A small contrastive image-text model, trained from scratch: encoder widths [64, 112, 192, 336].
Rows from block 13 of the image encoder, named by matrix and row number. Each number is 128 + 24 x the weight over its row's rms, rounded and kept within 0 to 255. All counts start at 0. Numbers have three digits each. After the name is the row's rms in percent of the matrix's.
# convs2: expand pointwise conv (encoder.blocks.13.convs.2.weight, 336x336x1x1), inputs 168-335
convs2.108 101:183176125134162137129107125098150122164098174115134103081126118185122141144155142130109151164135129131139126146132090130121104118120094133149160107102164117137111091176106171095126151111115152097162127118140120138111126131139134117135153116097146109116118081155140100118118148119116127132113135127138140139147119131072120100127115170144119116139146127086145120114149093144165129153113168138140176184122120140103127092114139165165144108096141097166136138081129099154122110094125133122084115169137121130122
convs2.109 093:110104092111138139079146111146131119140120128117123132103117155135131125104125126058161139113143152126183104117149166185109164130108089120143130113083128126133109112123095140131114153096153117161126126160129145171118124142134130112073130121149124139106123133114140143167167152122114108132108112128153139108123140057133099131130064131140091160130138090112142101077105083081090149147103138074122100093114172154144114139133105112079145094132138131114175118145082154128108134126157114160109098132129160170103
convs2.110 096:115158129116100124158104089123103117152123099115189104133124115173136109138121098139143129143115156138132156124084165131117113143136163126092122159194110154163147149110085152095182130143145177147134114169116196124129141143118112140134093092109111085110115090079108091110085088104145098144150076151089136166122124115140117110124153096122106123112101132118118133145150144111143123127141158105109122122109126113086144163138126128122135147114121130144137109126101129160105153134076082136131185156115166126156
convs2.111 101:154066127139116172078160165127152137097111157118124103136073086128172151104127114114101140097101162112155114144096132147126158143159107134167154131108131109135114112135116156147101098132123141107160130130149112079162121132118133139162132157168127096138133144112151134168127100156136103140188149177122121112100164156139125155114122111152155147124112149119144148125116145104109131127124117122154101131124141115205113119161126132131168107179155145141159161098115139143173164141116143108149123094122098115093
convs2.112 097:122114106126165136113157085129110158118128101102117120110068159091183110141084126126165144118131165105131126085137086135134163107161122129123101141113078150123119112125136124114126114112142118171127141122125138133132114103138132163111163128167126128125083167125128170175163144129139104151171116104109113109138125117142119125152126146120133121137184132119113132129108100118100061114145165162108075069174086173170116152115150107094157132124160129120136092166140141116147143157130137131132112081107084151085
convs2.113 097:056128068139134151140150115138105115128109098120104096144124104139176116093110123104111101127122135164188108152149140123143127069083161154123099143114113104107121113091137121151140116091130152087143130106124083101141104121109107170123151107114124133128169092130129122122118160068102167064171123138102104106133114132099187127106096125142121152107127117126139118149110113123121164161130152138148138142130172081120105121105122123120126157095123139153100170110090120086145107110140138130125156124116147126107
convs2.114 101:101121142124102151128113169135117162100142116116144151142106104126142110130148124126101113123126138177118051134105102119154167137110136110101101099192173127120139131148134117122127146141150106118162184112135138106139116132094129152157106134120111154148124094155138161174139137131137111171110123103176143137163120145151094119120103122175145103129112143120128089128107106139125119133128142154110090120135117105118107144143170114120126138113166107128113101169137106131112122112079156146150083105138129068148
convs2.115 093:119115163125113147130112124150116144140130107131134125129112109127134108113144117134134182161113143129126106147159119123143113091133099109142123125124144156167092130101124106122107101146149081124077112159161161106069144111142163145139145159155145151150081154113118118141156136100153094149115165155121104177078113118163117082122163159143122116154131125114120155138104167128099125082119099094130079110150080139132124109122140141130168155110138105142143162124135104113149134142135154122128090138123153118087
convs2.116 102:122168122106145135109124125123140118159096127143151116167122111145134109124148087122099101128103101112104123101146086112136143163168135116117126164135108156127132135138142137130146110132150147186113091156169192118160106100096100121119148136094080135098111083120144093081123106103095157107063087129130129147130136114134155092112110128132131118136125135093132124095145112150118112154172131149133079089116115110128130130146110138098122131132114100095115145106131163135101177092181126121090135107136105103125
convs2.117 099:150128157191153094138121133126125137135110154137133098129147126138137145097113138124129146103134118133146123127110138159078119105110143158124170124134137116107109102105110075133128134126129103170116121132106174141109153145116144174117074107109128097100153101148100167149104166121130118136110123134140077107140173094098081113158096176113118117123124107081121119124150134096142079132110143096115139149151108111114125107109122129131106139123138112159077174147145098159116064133117067120122160179132165180144
convs2.118 100:166156118171142101122103150085125096101138169099092126155122118158086183116116160156129077152128154142142113156143119162130110119147167165157085137127107125108123086086111167083129137097112129184144104155124077127162103096149143104126087101133149106142122149111125142121110121149116141112107146100146100122120135165137064105156127080129139152157096104126098113111140070113125137134111141113114152122057139126134146157114134124148107120142114131160122146141146126098135150142148135125114138147085128163139
convs2.119 105:136131119109126086121121087136115130139152093145128154167149123139127107082124107131132179138127167113165174154170165141145117140151124094123198120159098136168129185125139128134124133091134100151151117145100138155152143132132111151136146118120154154110092147151128153122128146106173137140148141148121101131096179147144160133163169116108136134136105144109134054131155128101119153095121103099126077109095133164115145162101103134101092125131109109115129112111143139130149118173156126114136139154145156173136
convs2.120 103:124164125141171137144125069065150163169089130145149128098112138168108186125094112121090083087129096123119074163099163150109115155092125134109102168142110167130146155115153143117151130104116149131135149154075156139163094144081082131112142112076122118117152109106114094148111130143116123105133113112083069156179133138119127142137103178109114169115110135107082107118160137130126141137114127101105117122135148150115102140150100122128121142148163124097159119116112134122106132112128144103150138124152168121139
convs2.121 104:128108148139137128143165121106154132128151081129103110154128117120144134110119120141134116098123155132103132102074148156101172147109141130131125103150094058134142135151068082080087085156137133137141150124121153124096093094083066154087094068137114103141155102127135127158125177109136141150153108128138098111162129137101111079108112136142117137121108095087146112135096110127152093160134145110161135120132155161146151118123093138125133112125118156078129095109127158094085088104119106124085135113105094129159
convs2.122 097:137157188104124114096095179116164131126129124124149123088121152109082150158199135178133118141101128132083109137128103143116114121132145119115134121143132141119116139133163148117117158090125128124115099080125099142105101100102126113126110111156127106101146082077110127120158136153125118159122130141115115108133182148157129121146114138147125136150163116124141106106117123187097108171143108109135117131127120139141131174136141161127104157135147120144113127121117094149163133139063107138089154150138138108167
convs2.123 100:129133135132104120115109116152117154118129120102121118115166132158084099118096135108155162141113165170199152114186179144135112135119128108130110121113112124145124109132134125091127143101137124140118076141144143165137142106081111139118137132113153143089116143107123101125110146138107145143138155153142152115086130097105165112085122083130170111147125100122169092124125125085148183129106159142147142156118127111104110097157145135132115108153117140128137130100140092117104101132118136161139158125110163168191
convs2.124 096:121094106127113128122147117136101118117096152136128143125161165149116156138123134122106094121078127122122109163128120108154160160110113150179123136109184071110107118143109099135160142150172127133105160160147139141086139151135132108116159136116062103129137119100117135159113111132146134137131128155105159150151106097152153123108125162113092075098120083094124115141147155121061117125110158104172166148106139153145124114140122131094070130111102135080164154124143118139131121098139112132102070103144129120082
convs2.125 099:070120130121100120161129141139147131102144170141165098109116079143113144102145106131100105083145057159128092106139071057094169181121117116161093125144143156094149140110156129125129091106101110154133134093101142122134129067070110114078125078111109150101109143102081150129139114111127177114141113161101147128123142102147152123111130142121158090099127145173122151122111143148087140133115084096106121112123102111146144140142100102130161115155132133108131108144089170078127086083141063098138132134122134092103
convs2.126 099:136143144120129110135112123117117128062143115131116128152134142108116130125146124087172104133140105147149132163142160156116109147140167161153125138159127106138150122140059135126093146146144169131095094144108118156158118140158173111110128181118130139173151144165125162108117120104143104127166092120162124118140127133125148168111161135128092147121101127133148103145127118112150160122107166136135177219123196092100078180101134135110117089147148140176120136074119109147126128123129130151105122136122128159127
convs2.127 102:123058094074127147115148135087073137113096105122150124172137101106092146105107144091128106102134118143134115118132125130137133122122127135165098132098125137118112087135137113134137144123129141081128106116143119115117160136137108123131116104103136140142137119142132129136081122111108151062165128136114133145059093118122142138094116143140115162117167125106120130145153124150113140182073125157175153166113162115090116124116071131115133101103107190122105160097082179169111128119150119174103136105105149123138
convs2.128 101:171125106125139133160099086156142156099094092143124116093138110161108121138117144116109121122119133087153112150121121117120122096164121173144125106148175158102185153126093133096156113148152136150148126082182146152089167129133145157172141108131136134145094162144129121152136124114183122149137173112146122125113122164131112095146109103106155137131154150132119121127170130094141103133114127138095122130177136144105098088086107103121096120109142139117105087139149157132109125145124127159155138131160182115186
convs2.129 096:101135142135137111129125089121127118126150090138098147117149155115148151127071146111108154121145142141117149120132119176105101156144128124154127096094072162147143137120127167117103138141139120142102115140122138130080102113130114128149089151174156137126171105186140168184167120126140089132101126114138131112109144113173151135121130118141151118145108156176151137161125137098151139120108142133140121125070123153178158115131138154134132115103098128081123081190150112179139139138123108117066132127122125092121
convs2.130 099:109129112130170128111127189112127114145117113124103138150113118112135096121111091110119131133106122143118140150102127125158106130141122147179097086151156125098094107124130128101101121076133112150091126204163133158172157099110103135145156128147110115142102149094137165167171143140184142150082106116107109118107129158140091099152134159127090118138146121171138125096125142132135121096125095147131133129150108101136105097096133124121119104128105142109081083139174110102149143121107105116124152130156130107137
convs2.131 100:135124138128145116130135104121118102182115125140098115109133133132144089101129119137065106113093191163150139141126177158129112135098141154132153129132084084112117136100148133116130114142127108164176140144127123159118122134125120161131166100131123126102162123144099155120130115155133156096149114143137112124127147139172130105140174159118090097124139138144130107127179138096134134145116105093099180158111212114116108152178120087115090111114119118129107108151127164154167125124148143116147136148121156123146
convs2.132 103:127123108114127111111135135106133134142134144101107111140104132147145170119158135100135119138131136101126132151099164150112119147132175157164107086113133149151173137089099146132124127123109140142147094114156124135122135131146174141104103135095118087094161138125099115144127133146144111119119121128118096121120143152118075116173145106125129114119143167151126122124129142111087130128142143143156162168148154117132129087064091120147130150137163117134156113108131115155143129099108144132120109096115112175139
convs2.133 095:105128127168114162139124125134177090126141175131145157106111108124074169155172124100105096128162114127095133109123126126116143099112137129120139102136111132128140117105131116099114146156123106131135101124132138130136108165091168142140130170145168093122120144102125118111163158128111094116097128151146171124125110171176112097129144126130136155145115162130127123138161148136138132111121135123146091134170089069127106152144137115126110159128111151120160120119147112090126139141093158135168128113106044153104
convs2.134 099:128144118120099143138109131122184091152103075125150126090110106124107138115120153128134065121100136131163101149113185090132123139091112123111129167148121139112095131129121099095119083111144100107118124164139116182165110108097134132122127104132135127127120115118158116116135123146141125156109117168120127109154156162140168138116093076095143122125136160137112132087145116136133205131159144103118115125116091139093114167133127149130076112150140121117116105111138134101099120134137080145151104142154114192157
convs2.135 097:147172159110143144112111152124187113166127113128134115137097144125168145111135128132132168138154145114084108151133111143111148088131075094101154127105135121122115104124107089101126101064120137097139122117099138147148155144112128187136136113119106144135118152168106134118118138130124156129135139126150156123141101163184129112174133153179137139123094149085143149092126126115131124124128112127137136102150126123138106138108125131182149136053130176131154164120171136101134151104144116110080124129101093144115
convs2.136 103:166129053166119095155131111098133082087148182097159115123176152142088116130134137095101126124117134138142099159122129126106133126113130121110094116109130111124128160119148115129104133129127154138172125122184131135139141137184184125131105144156159140123093103115156127191106118147124141186094157082153110157136132113099095141132128155100112092155088098142118102124145134075121069119135130129108130096121116153120168151150118144110113109101155113144125132155151144138144122115155122091147122141112126114094
convs2.137 098:089178131131137083122148121132155135121150110097150147134093134093103122091143139115165133105146166151130081167175180101085134105216122134099097132151135178120101124181111118100162100158122120095115075143131121113146110066103134152130153096093105122119131131155125132105127123130118133119109135128104111136133123108097141138142107136126116111118089137119102139108065105095095154121147121111130084129166121164116108110146111118114107113141106152121126115131125136104114098111127116127119131120160148136160
convs2.138 096:118163106093097112116177095136143178086105112138119139107149148135161133133123156132122156150111167160144119118128118141113139100135127112132156109165123077151123162116123128153145172137155121151106102136103161105123147131109106122102149126122108120133142136151128146113135139113112146073128123108168142113164083124117110077079144123110130144145150088112091114118128153128163163133150142131097130129125158123106125132123121153137095094150169153158137113071123138109115130160088081158143164151141175184164
convs2.139 098:129127157121129166081146114123136135142109155138141147090085105137088178137147142157135095142082067123123122045126135155083089081120110165138131147123171130120121131126147138142149134106124158124128109089101170100155120137104163119101143149137115117167146137137146122086139160124160128092136138128150147132112158128083130088110080138107128160167121126113179115129133135105118136142123163132116136113112101091119094162143111159092076131155123129148155145146153123165153121121110128129126089105134118127104
convs2.140 108:115121102174159108128118145187124128123148125175115112121114119134123115149139132159163133131132149111129155105096119141145156154125113108098175138141127135187138149127159141076129099174140120134129138136139086108136120172152152147158079129165125137107108030170144122198171119136135134170134146111156151094128144138152153140112128140154125107134144143188144144094127101145077133111121135104152098137125139143134160139175126132100150100110115126082151094117173136133151113125128111131136111147124106091117
convs2.141 090:118125135152103085120109166131143112141105161114131102099171162132134133120075111124115152086137100086121152093122181152134150110127138104123110098117123169121134118138132164123091113144140129108127116127117144146126093101127174113149124121121121128109068116149093136157126117106131104138124155140118162109101109094118101132120102058134114112119111128137132111108087156144135108155149154129148174168124177114124148140130114103146122116129138131140120172130156100152136102099071144109115115159119123130147
convs2.142 102:134150113125125144105118091143102112131123106151130132157141125164136119109131126158123145143105083160102080143093142125105124101149123113131119144106097144117100158157129130121149114112072115126110137105107149101176149128115127144122121123129135151122128112135156140117135150145143153141115122141078104146068168118128143141074134151134120086098138129147095109072111150167131147140129114118121108110137092157128137144120111120122097138140135143072110093137128133122140083109109158137143073158169092059101
convs2.143 102:160081099167112160087125105130136140142129132149116157101107127123137117163119181155147096128131114051086140114111148105106186135158092160112188118120119123138123105091084140139146141142131112125167147143136158146070144128140116124140107121156174124139094157123090126153138139111125115117106132094128117156059095105124085133145115127122134124134143126141150107115109126148127119109120114143125045112121176179143099126143083157108102091107098161138137123116156170115091108119136158114131109072092121150112
convs2.144 102:111139112115130090147166126118113113108129120088152147114161129129171154092131137113119150122120132131119146109155120147133108143124147108095137142125146149128109143120096102120119144101118134136122166161159108152118115154063097115138132182164121126130138104127105095108127087108116136121107092140131116098123117127127125136143132141114112083150068100122125140095107120131150122087153148130136147165125143168142113093148137137106143094125071164114153094116094139167093108107133115119102096104151130116168
convs2.145 103:117154103203121176116142143129119155108191113135088106088111112117078121100125105125172091097126139112140133122148126100156132149112171116152087149094099175103133093129111156110084099090113131106114148120156102124102139114150102119122109147156133119158168156102133161142153108122136095120113153131085133135149113127154131138147143112114076136129130112135105087120132178095111154134138174126162141159091107154176100166143133074126113206123164130128139163120162121118139141133153187128139116078140142133140
convs2.146 102:139129134117132086130093133111164147111157116118203131085134107134113166076150152114155095153164097115112125118109150147109112107108152113135104131123102132136100105132126129145168165147110136115103088138125125127081134142100145147132103122095190117123066138142149081131109127066178104168168142149122102135141136166168099126172169114135139150159124133087128103116159154095134131134164093108096118137123155143096121097153135154152133166131167130175164160095191104093170129138095155123160165097138097123120
convs2.147 092:112114118127145132153119115100126111152120163070105149132111143139108117113130144100129102140147179155174159110150120121144171161113109126141143164137153110148121176096112069090102159085113141090143171123148125129109149143167100126140124086114132140138144116128114162153137104175156150163121141136147127093132148125126093137097137133135107137152140103133185156161127110108136090126120111098174118141137141144102141131152093129109107168108147118073142122152129119134136122161127162113138089110113130155156
convs2.148 098:148112124109125128121142119122103106145135119145111159152108148129125145162135133131125139110155135145133137093175107140147158165149136182183167139089135106135140126140121126135177118138103125101119128157114129105138145149135142131169125144121135131175140078117091129087092138110115143091112098144095077124136107133131124096131134123109125150102109117135147128141109124148120159164178141145209182181116138141130119143135133145108115109136118093155100129107132096129124120115140137149073100133114154120140
convs2.149 098:146112126114102092110134144121089166111127161129106130138137113149137140146110163116149135143190121129119143177151119150155118129085156148158103137130153097104142086103093146127141159137111125193139175174139113151152122133142114142111152137137111112149149080130090140126130183117102154108117135113156140138187083125102155152118115146099121114135114125120137115136136146130118116119130163108075140158120140097115133117088129105166131152138168070151149155125125106131137117163136125126125105151124172102127
convs2.150 093:103165169110144133134143112127126104107121083161087156095111099140110154096099128109115094112186109112179126153170151119116119158065107130098099099142140149120105117100119121092131117128139130122130119133127141181127143133170082126118161131096151125138130119109167117113108109138135116117094127118080129133145099131077138101094106106104099125129095157154160119087124100115130114125118104138117088140137116158090107163162121079091124128173141108105097090139099140129132142145116150081131147141132065159132
convs2.151 105:153135118122151122148140104145145111114120122117102149086107136126115118139096122113139097121115098143118115158149130127095142150086135114133088145149109122107097102150155150113113116121114088115150148100143174107068129146171163133141122124113153126120096154097130105147109118113102063151130131122174140120131102119072091131117091123140136109116109113145149145147132084081112144097094104156118132112149149116163146112141127172161167147140121117110135146099169086113135108145108141137118105077102106117085
convs2.152 094:133111127105107153138170132122075161086149139182159182158071161144141156107131091123108164149115109130116148091133117138133116085124112123093133134160146108133133118144113140145181141152149140102128105134094134136133146089071142162140162141114093073104133148111112119147150134123162168110148153085158117100158107141089114116098155121113093126150100156095136085130150144120125145151174131111142132158114128150121131121113104134136119147131140098075186131123120119138092085095179114160138086167132143112112
convs2.153 100:133181115149136060134159129167132147102127089145180109140080143162138113160104181152139139101135121117124125151090108091132107081127197154087130119131108121130122128127136142151128111143109149169150163116141112117177140113093141157105140111141123086148141125126126145111117180118114121103165128098104103147180114130099130153098097080158116140108128097123147101131100131165111129160130130118130159141106085104126153158130119132111122163107130130152130136155081090134115149115169091117138131136106063103146
convs2.154 103:162140140121089125158139139125143138065164129068107096137130111124086158158121142144091116136128135143131083120109138121137152136118127155159096130179119113148133102112143122162180116110130131134123142141116184126149130167196132123145139140111134111147128112146135100092119118155120137085129163130139130178129098171150098137118130096140148142171084114083185100119200099130193119095129195129129158162135137145121124118096131143112145135158161122114164126125164120121122129151124131136087133154110097106142
convs2.155 103:155136124099151135117106166108153121178137185072098073090156172111115161127148084116131140120129102132158166123128096131085133129164096129104155088111133114151165093158145079104110138152102146119133123087106133122142179135173107073121123117118150132103123160144133153166146097114135095155096105090136144068119099103129129083140143122137168119152144128122160134096142123115106136124131087094097111113169149158136143125115160136141145137121113164123125149097140139119155124138124178077157143148124126118134
convs2.156 097:121114158149103144122090112128133112145095089125152078120053098083108111144137186161148101150125146085166142097112135129132153117097145094154087110163103137107136104189149159084101123120119102131099120131139093116142107118143130101133134134097175063118129162074123155180135139111112146165110134139131155104146112127119119114149151118177153134117101135078145155156132109127119134146118118068174132085126115141101095120137133107166179115121098132135127145133098152102156126129128151153134106097114117166132
convs2.157 101:097108108148138089137092110138191172124151135161152117107156137157115094137159146119150120142134142128126140107092117135124146185132095131132163106184154094135180122142108104102127116072131112135128124115130146144095107101122153137161102114135114157065084085155127129146128095141105093073130140141143134139142157123127131167111148164140148141127122099124140119132142111136116118117118098068173175122111120136128173130133109134148181052147132139115103127143102069149130156113122104101142145140112122136172
convs2.158 107:105152136141151129132096092151115108160129105132098124122143129099162081140158142129129138120082139116162170131153157146100130107145133109129171126112137082116145086125134127135081116119152137124122112137096134125191116136167161130185156092138156121095124106121112169147139134171145154179112134127151115068106089119107100151143113129137170127121134102143181173094099139138128125115138126145107113152134141078109152120138132166127141083133111130112158114135140106110137091096118145119108125138112112081121
convs2.159 098:156129135090103108149121159107114106109122121141127103171167128090147087128114124166160115122110132173091162172123160110133107120133115128137160118148160124118117138067144103175110144124137128090144145155142117133156140118121107113148147131169114159169116121125090089104110111154152117108120148113140128159145091142112177145123148148109167115150121129142125166114094118107151127096116139141145129128129125121143095090132117091165153130134109100132155093125125109117098102142102105164137145109131170132116
convs2.160 105:131152129116105163111171141143126099162152123095121130149162141111126156117138127096080123088122135115104141136052098091107126134073121157173153175108163112127113162059083102144147123149143153110118120140162166151127135127132113155101121137148105120132149133122135160099128124120113159069124145150173136140124110146132122161132116126173132137102158102098130120111118119087154118156153141109129141152172121112109141166131102159123102124146138194134144171103146112150107103160126148201121102109154160132091
convs2.161 100:120104102095143162119148103106157148163145170099132124184131112140136123125094115132078119134076137130114147145119131154108129151110108144164131097104141112115130128147106168139106143137135082100099118084100162115107107117140124105146098118117119116146148109129107126117135140133124131131118059131112130110120124147147169114125130109132137130124129170169091123114102133139112150158156119143192134127152100110116125126143154148118118142102092137181150163145076138122090089120120112108113079126099135113127
convs2.162 101:090156148107118099155117120135136099061156088149164131157099074142117137133138144124178093150129108129141107145148134130169123121130193117108134123156145083120157136142115156142133145155139121125170122130105139142154136114088139155118163128073107166158087116094121112098090093132123157135152111143187080134151100111151095120129141138106125145115112124112133102147166118109174097169125139115122172153124146145146068136142136088126136116143133139137142139102104124150110120121144127138142172150096148107202
convs2.163 102:105127186122132142108118119143138134146187145124164145093129131129153108162138116151145142149119108106108148126110112153165144119133121160106111136098109154109110117104178103132172106129119107096136126100069130140116155172149162106116132110154130168129083143186123166160115093166151136179131103112162127131108116124107151123125119137140153093143145061149162113122147134119140097109096152139139138120130130156216120152158182139115144134108159115164132120195109071093134096114100142106137136102175109107101
convs2.164 099:142085081142113186118135086119111106124096111149129129115116122158151167133168145124160153155129135097073138154103113159111149078146117119109134074115132147146138125133148146144135095123133153164128128100139099191132134110092128163127151087126073140113147115165098120125141119113166117135128101125113115111126156129169133123155117154130103159110115098086136095123125109098079128139164134132144127134115112143078097133097103133129103167086130133136139164121113116150124111148118103112119159132128156129116
convs2.165 097:146100139130133116086144150129130133099115108136116063093136145136159120141128135140127172175150141128128099127137150115129108119114129091144137094113117158142123109129146103126148108107113131170116148137121123138143144101133105148123131157150121152154105154135120155124165139175138141141115103132105146109129136102175157111161120139160139130128146115122130105106119161115105140102134089153125069103149107178100098104160097095155167096107072159136147120142124084109125149108084104131128143147162153119069
convs2.166 102:120124094102131148146117141160137145145126129123101144135141114121142134109160148161088153137143092113124108102114143137095138107121101092111157109127147121137140101142120104144104133154115117081107103080128120092066150129137143126142068145147142095138129114152137121130130138116142128125146143117109165133124149158132122123141132121145123086157131164080055139117170092139092119138165119093131088146092118102129116115152118168094127139106111097144116164137189124087162137090122128136129105099145109094105
convs2.167 100:133134113096128134116107108136092106141118119114130122138138087105135157124126131149073149109108095119126122126124168135130123122136137107153121101145098127102110105137121118119139162115102128164170170120099150116121099175150124180118128165124142167074092170109174069086131112144082122085120104126113140087130092156125135170129142112132077120134131102110115135138129115202113117141124094093091097124117137125119110172123119098090078122136089102115110110150101139123155100142123126123151125093131119084182
convs2.168 105:152124129124111130129141147110111111163147171137121078122117122147113165144106138105159117123150121138117079125109107110144089083155115148143133118103179144119128100135123168124168163122103120150149069098153104150106166177197190112178137102085132069153121173110133109118120137130154112137107085178152146102132119191128088095154108082098156116140132151128119112090133150172136135139143102161097127131085127114139111161136131112109107131136171111089106106120135144128108135153136148106116165104151126108120
convs2.169 104:163167112156172168121099158131120136103150184114134125140097102154098173135128133159100143150144121151128140099111128125112112102151111121124137122106122140099113107143107147151172074131146133061122161128126118155107098130118158103124115149103134140161108135129145090133147099094098094126161149152136099108130087134111123145137110107142092142137130149138121112082131135122121130145139111091153155156128130147090107129143106156119133175152104165169146182089153115132126127129087158102143084120107141114140
convs2.170 097:111126128125115167133144125108104133134124132096121099122183200106111175166173155160142131146141093129131150117104127147151104102150106143157102119147151144137123136081200127129154133108133125116181134107144145119149134121128134121157132131145140161166143164109135137096134159180166147102149127100180097120157151119131132129110147108112108122113136137141143097114146158123133150089150176166095131091149122146124126169117142128166135154136127106129133135159128164135102124155178147120119114142086106120119
convs2.171 095:115093077107122131094166134147132140114119122120105131117132107113118104109152137119085135087109143135080135153131152109075077132081093137115108129126185125126119113136146134126113104138150129103102110140115153133148131128126120141130125105116131134139152117120133114079097136111117159118121109124111118131147147146115126135142098086109117112123119147131108127113148133137115174134106156119162088112125087179094134136131136103118173157132085103094129139101128143133141143123163108115139120153133125136133
convs2.172 093:119194123098098151113122180125129129105142142149148147123155129148090116125117092152125096170078072122141133099140139111116154122109151117123090104132170148142167115133091129091101122157095134081123110160132122139112130137181171118143144116115147132105124123128161124106170178154140139156087157126157141130124136130162087147123118125147138108152110152138117104078108110127181115146118133140123183129111121132129142100115165100153096142119146133106118165131179116146160131109145134136109117154115142074124
convs2.173 098:133114132137116163069163124107112120159136136105089136124155126137079133142158103148136119101139141109173162116119132161116108077142090137133199138106121131111104131136091140133149134143111142108147117122137131124101136159136158154140136183136099134144103159115114129120176142122140149108136105107112118135112121109118129173105131098114119137121118102174130117112140125091109173136149131117130143113124138070123113147179121127112093098122104128152114153140157155130151152116147145167154058119153119170072
convs2.174 088:145085111155135139097116105127146121124096144141145129132140137164132142125183100114162150132129089131057095123077113131124074081140108132090102110119141140127110087155113102105172124108128134091062109106149101152127138147142179147119102154123106100135140101153067142079100156112161134144117146143091113142114125108144177124145137112125123118092108135137130106084145148130097143119115129137150108121132127106106075140105121140134104159107123146137133198138130122122160118133121100120135099167099139086123
convs2.175 099:115139151135139173137104177132145134137096115128142183144119129131124142114111141134140151169146112106117146140095163150118097137136129115150149090155126105149136118158164097107115125157135047132124099077128118108160111130129164064125135144177142135123119163128124104194206160158113132182119110114129137134122150157168138119096167104142119142120110104159120146189136104123166127108128119107119097145133143116112124139091121177120114134112109128118121129138096108114150120128101110132171143089102124154120
convs2.176 099:132158099144122150139119128141127155126108153116122122100162140129112151109124142156106080172107103134130157146141140156130187175166112125122146177114128128155114099189133099108103101112104121079110127126120117110086098164155138100133140150168155146133069113073143145175112143115119093156128159117104101121131147135135140103125127131137146108127135104154068143155132142134116099124156120094135154111127112121175181152134073141135145143143140158154162134123181071141166114139087131118150092119131084135130
convs2.177 097:108164115122157090130100126127135140137149124119094093131105132114155152123115172118171151159169142105113123146133105119120108144126147130165167101130149139139113128107162158122143109140147179169128115157138118126117120103112127139089113139133138171117140123105160134102099105087124199130147144153124131136124114121123120130124173168139098110120166117146113120089121122159126133113153117153076080070149113168146126138158116145099094081126102130115127135149147125113098122113119102137075131077098161142157
convs2.178 101:167128117163165108136127159135161111103143164126120134101153152117114140190187123125090103156168144163155133125113141114111109135096141147150164145112180101135153164115127102139131151129131108192110145104179150154115162154143161141124103140132125122144148064107098097115095120144070156105143170096166174154103137109116146124143134145116134150161119108111100088087140113167097107096148161118113130167077140177117156119123101128131115103103131124145161153121188115155120153156088117115128157116112097120117
convs2.179 096:109098117133130165097136187129131106111139133134104096094084104107134137143113120136092119165112147099147128140140106134109160112092078141125120167132108141102101119108110155157119128108157122063100140098169108104161126129137132116137130150096160104131122148146098140128169086148123129116094103135107169146155143134148133133126156150166128135120159155128103134129121131131104116134137082119128169125115141113116113127134130116141153147117096103141134135148116134147120085152119117124133087109111047139098
convs2.180 096:093136122107166156109096093128130113192111093148126115137116094091137123161080152097107113110104149137108135118145122145125109142155137156135142141115096141130146140151114164101104129111134105110134138127136097118097138143103088145150068106158129103116108150138097091097115137109132131156095085112107132092152109119125146142116130162142130102112101125085123118115127109146116122133108111118124086085174145124094137141156114118104123124112108149115122135104087185113120111155131120162165106141120112097130
convs2.181 105:089109142139159101125153118120102157139122115144135121142132120109158157165117137094092111124143110096106114111122116120101117103173139124112139139130115093133119163107094078099118137126086153121130156157139138119103131103073062077151117144134126121113117141139135125135115159152147110127131102162126133104108136095146121145123116146117109109116115124053101135106111097142136122139111129128149060126155119156098157139106089178136129120138094126101154137110077140139109118119140083083119113119114126103138
convs2.182 097:111087141094117110135134138106111179149117119108120177106152157150115129109112159127134173171165095148129152119106144144097101127097105085126145110100184113109170081124087137115096152159162108167136148145142156152127132124148127091100138140133119105139108095117098155154106162170130148147114140130158158167134146123128083122106116126161137135131118118111108123120092093121117101167145141107109141098125130138084121109110110127108112119151152100140088134117121137118102129105128096148163124143098179164145
convs2.183 094:134131123157132106117108156088142117112086124122153118151081108162121128115140113106153114100137152149138124148136166159141133152126145122142114114115069176113108116129137106088133183146149130171142111101133115132153101111138110142101105139176117119147175147119122147147090087132153153137131072110134162115128104102128138115115110058144111110128121156128096110172192145101144132155099129080137201134058153104131093138122172126123119111134159125129150161134126142133114116147105127125157106086181120171148
convs2.184 096:101124104147096173123130099111139101153124087159125096079125119163082125102141092106126117132117121134126111128095144120133113058124114188099126113108088112148088142091120113154166156129133156098147083062097116135130129108165127119107184110126153112159161110149127168102141159159113112119115108108109149158117153142143125151109098142131140103107080156144072119118115102102118124108129151112119123156133173138123137120120114092159106100130117115152112103154131076117141111135126122132166096127144067113144
convs2.185 096:143120094115134151122100119172156100121114119128110157121133099127124120109165106131146110165095136166143126129136114129102118168183118119119164123137129072155119139145116149086084129136135129172069122118118135121084149124143144059122110119177105136117110134166143115138134109121147108103117127131104150100088104111098122112153118125120146157157140135164157101128121132120131159178117143083120142151108167097174127085117107181129123118140103118120114137088139131148119163116113126158124129082140106163109
convs2.186 100:102155120142125105121120125127153160103107096089134116146071105133119138159140129108137108158097115121123110183145148098127116142121161109105120149149179125100144136128091135148131116168142130177127136160133177127164110084096111110111141130117164099154151136100155123114121135129124192105156096101117136091118103106094136125122139115114126145145108134079117156126085153120149116161191144155122132133115137099109083137104163073150180139147165099115174101097103163131092126102136088128097147093117091138135
convs2.187 096:106085110132134188141145133132114132114104151133122127140168174108110146133103136164118146136179142156087094129116146104133128107121148131124099086101150170170130103141168132171157097171139136105150134109139127139138131111078093112118118128169150155132094136123160099143149124126134096096119181150130144110108125174191101151154161125143124073148111148097137117151137121175153115150127127119157098120132117144143164105104172200108132150147116182167137170133104134117119138132133142116156175112095157099184
convs2.188 101:118173194108130154127135158117140132138142124109136145134158177151112123127153112169143121155125114128140165152127109135157063097107162135088118135112145154141119144140154109175136162153103149078146090101123090101097115116164116150136134086131135124148117098143142124082121092174114113088119127149134110114158127144132131158097117115126191108152120162137113098136109117111126195088113084123124164096107131137142113146098124118127129177142107094166088173110143083132120123139066144130135128174095139086145
convs2.189 107:110196121121123156112107137090176129112146117101147128103089121125079127149142120146151163126148122150105107149173165096143119111142191153116083142117133120114154105164114115113091172132141112111159110130081160143100116133119126153151114140113156156118100104149115116111096126117167098144120170121177172102167098129099106124116138065128123128138115100114101117143125111111172134115130064114108129121148101162118056139157177098130150159123143149161114152141141096156151144154111164147132128117148108116147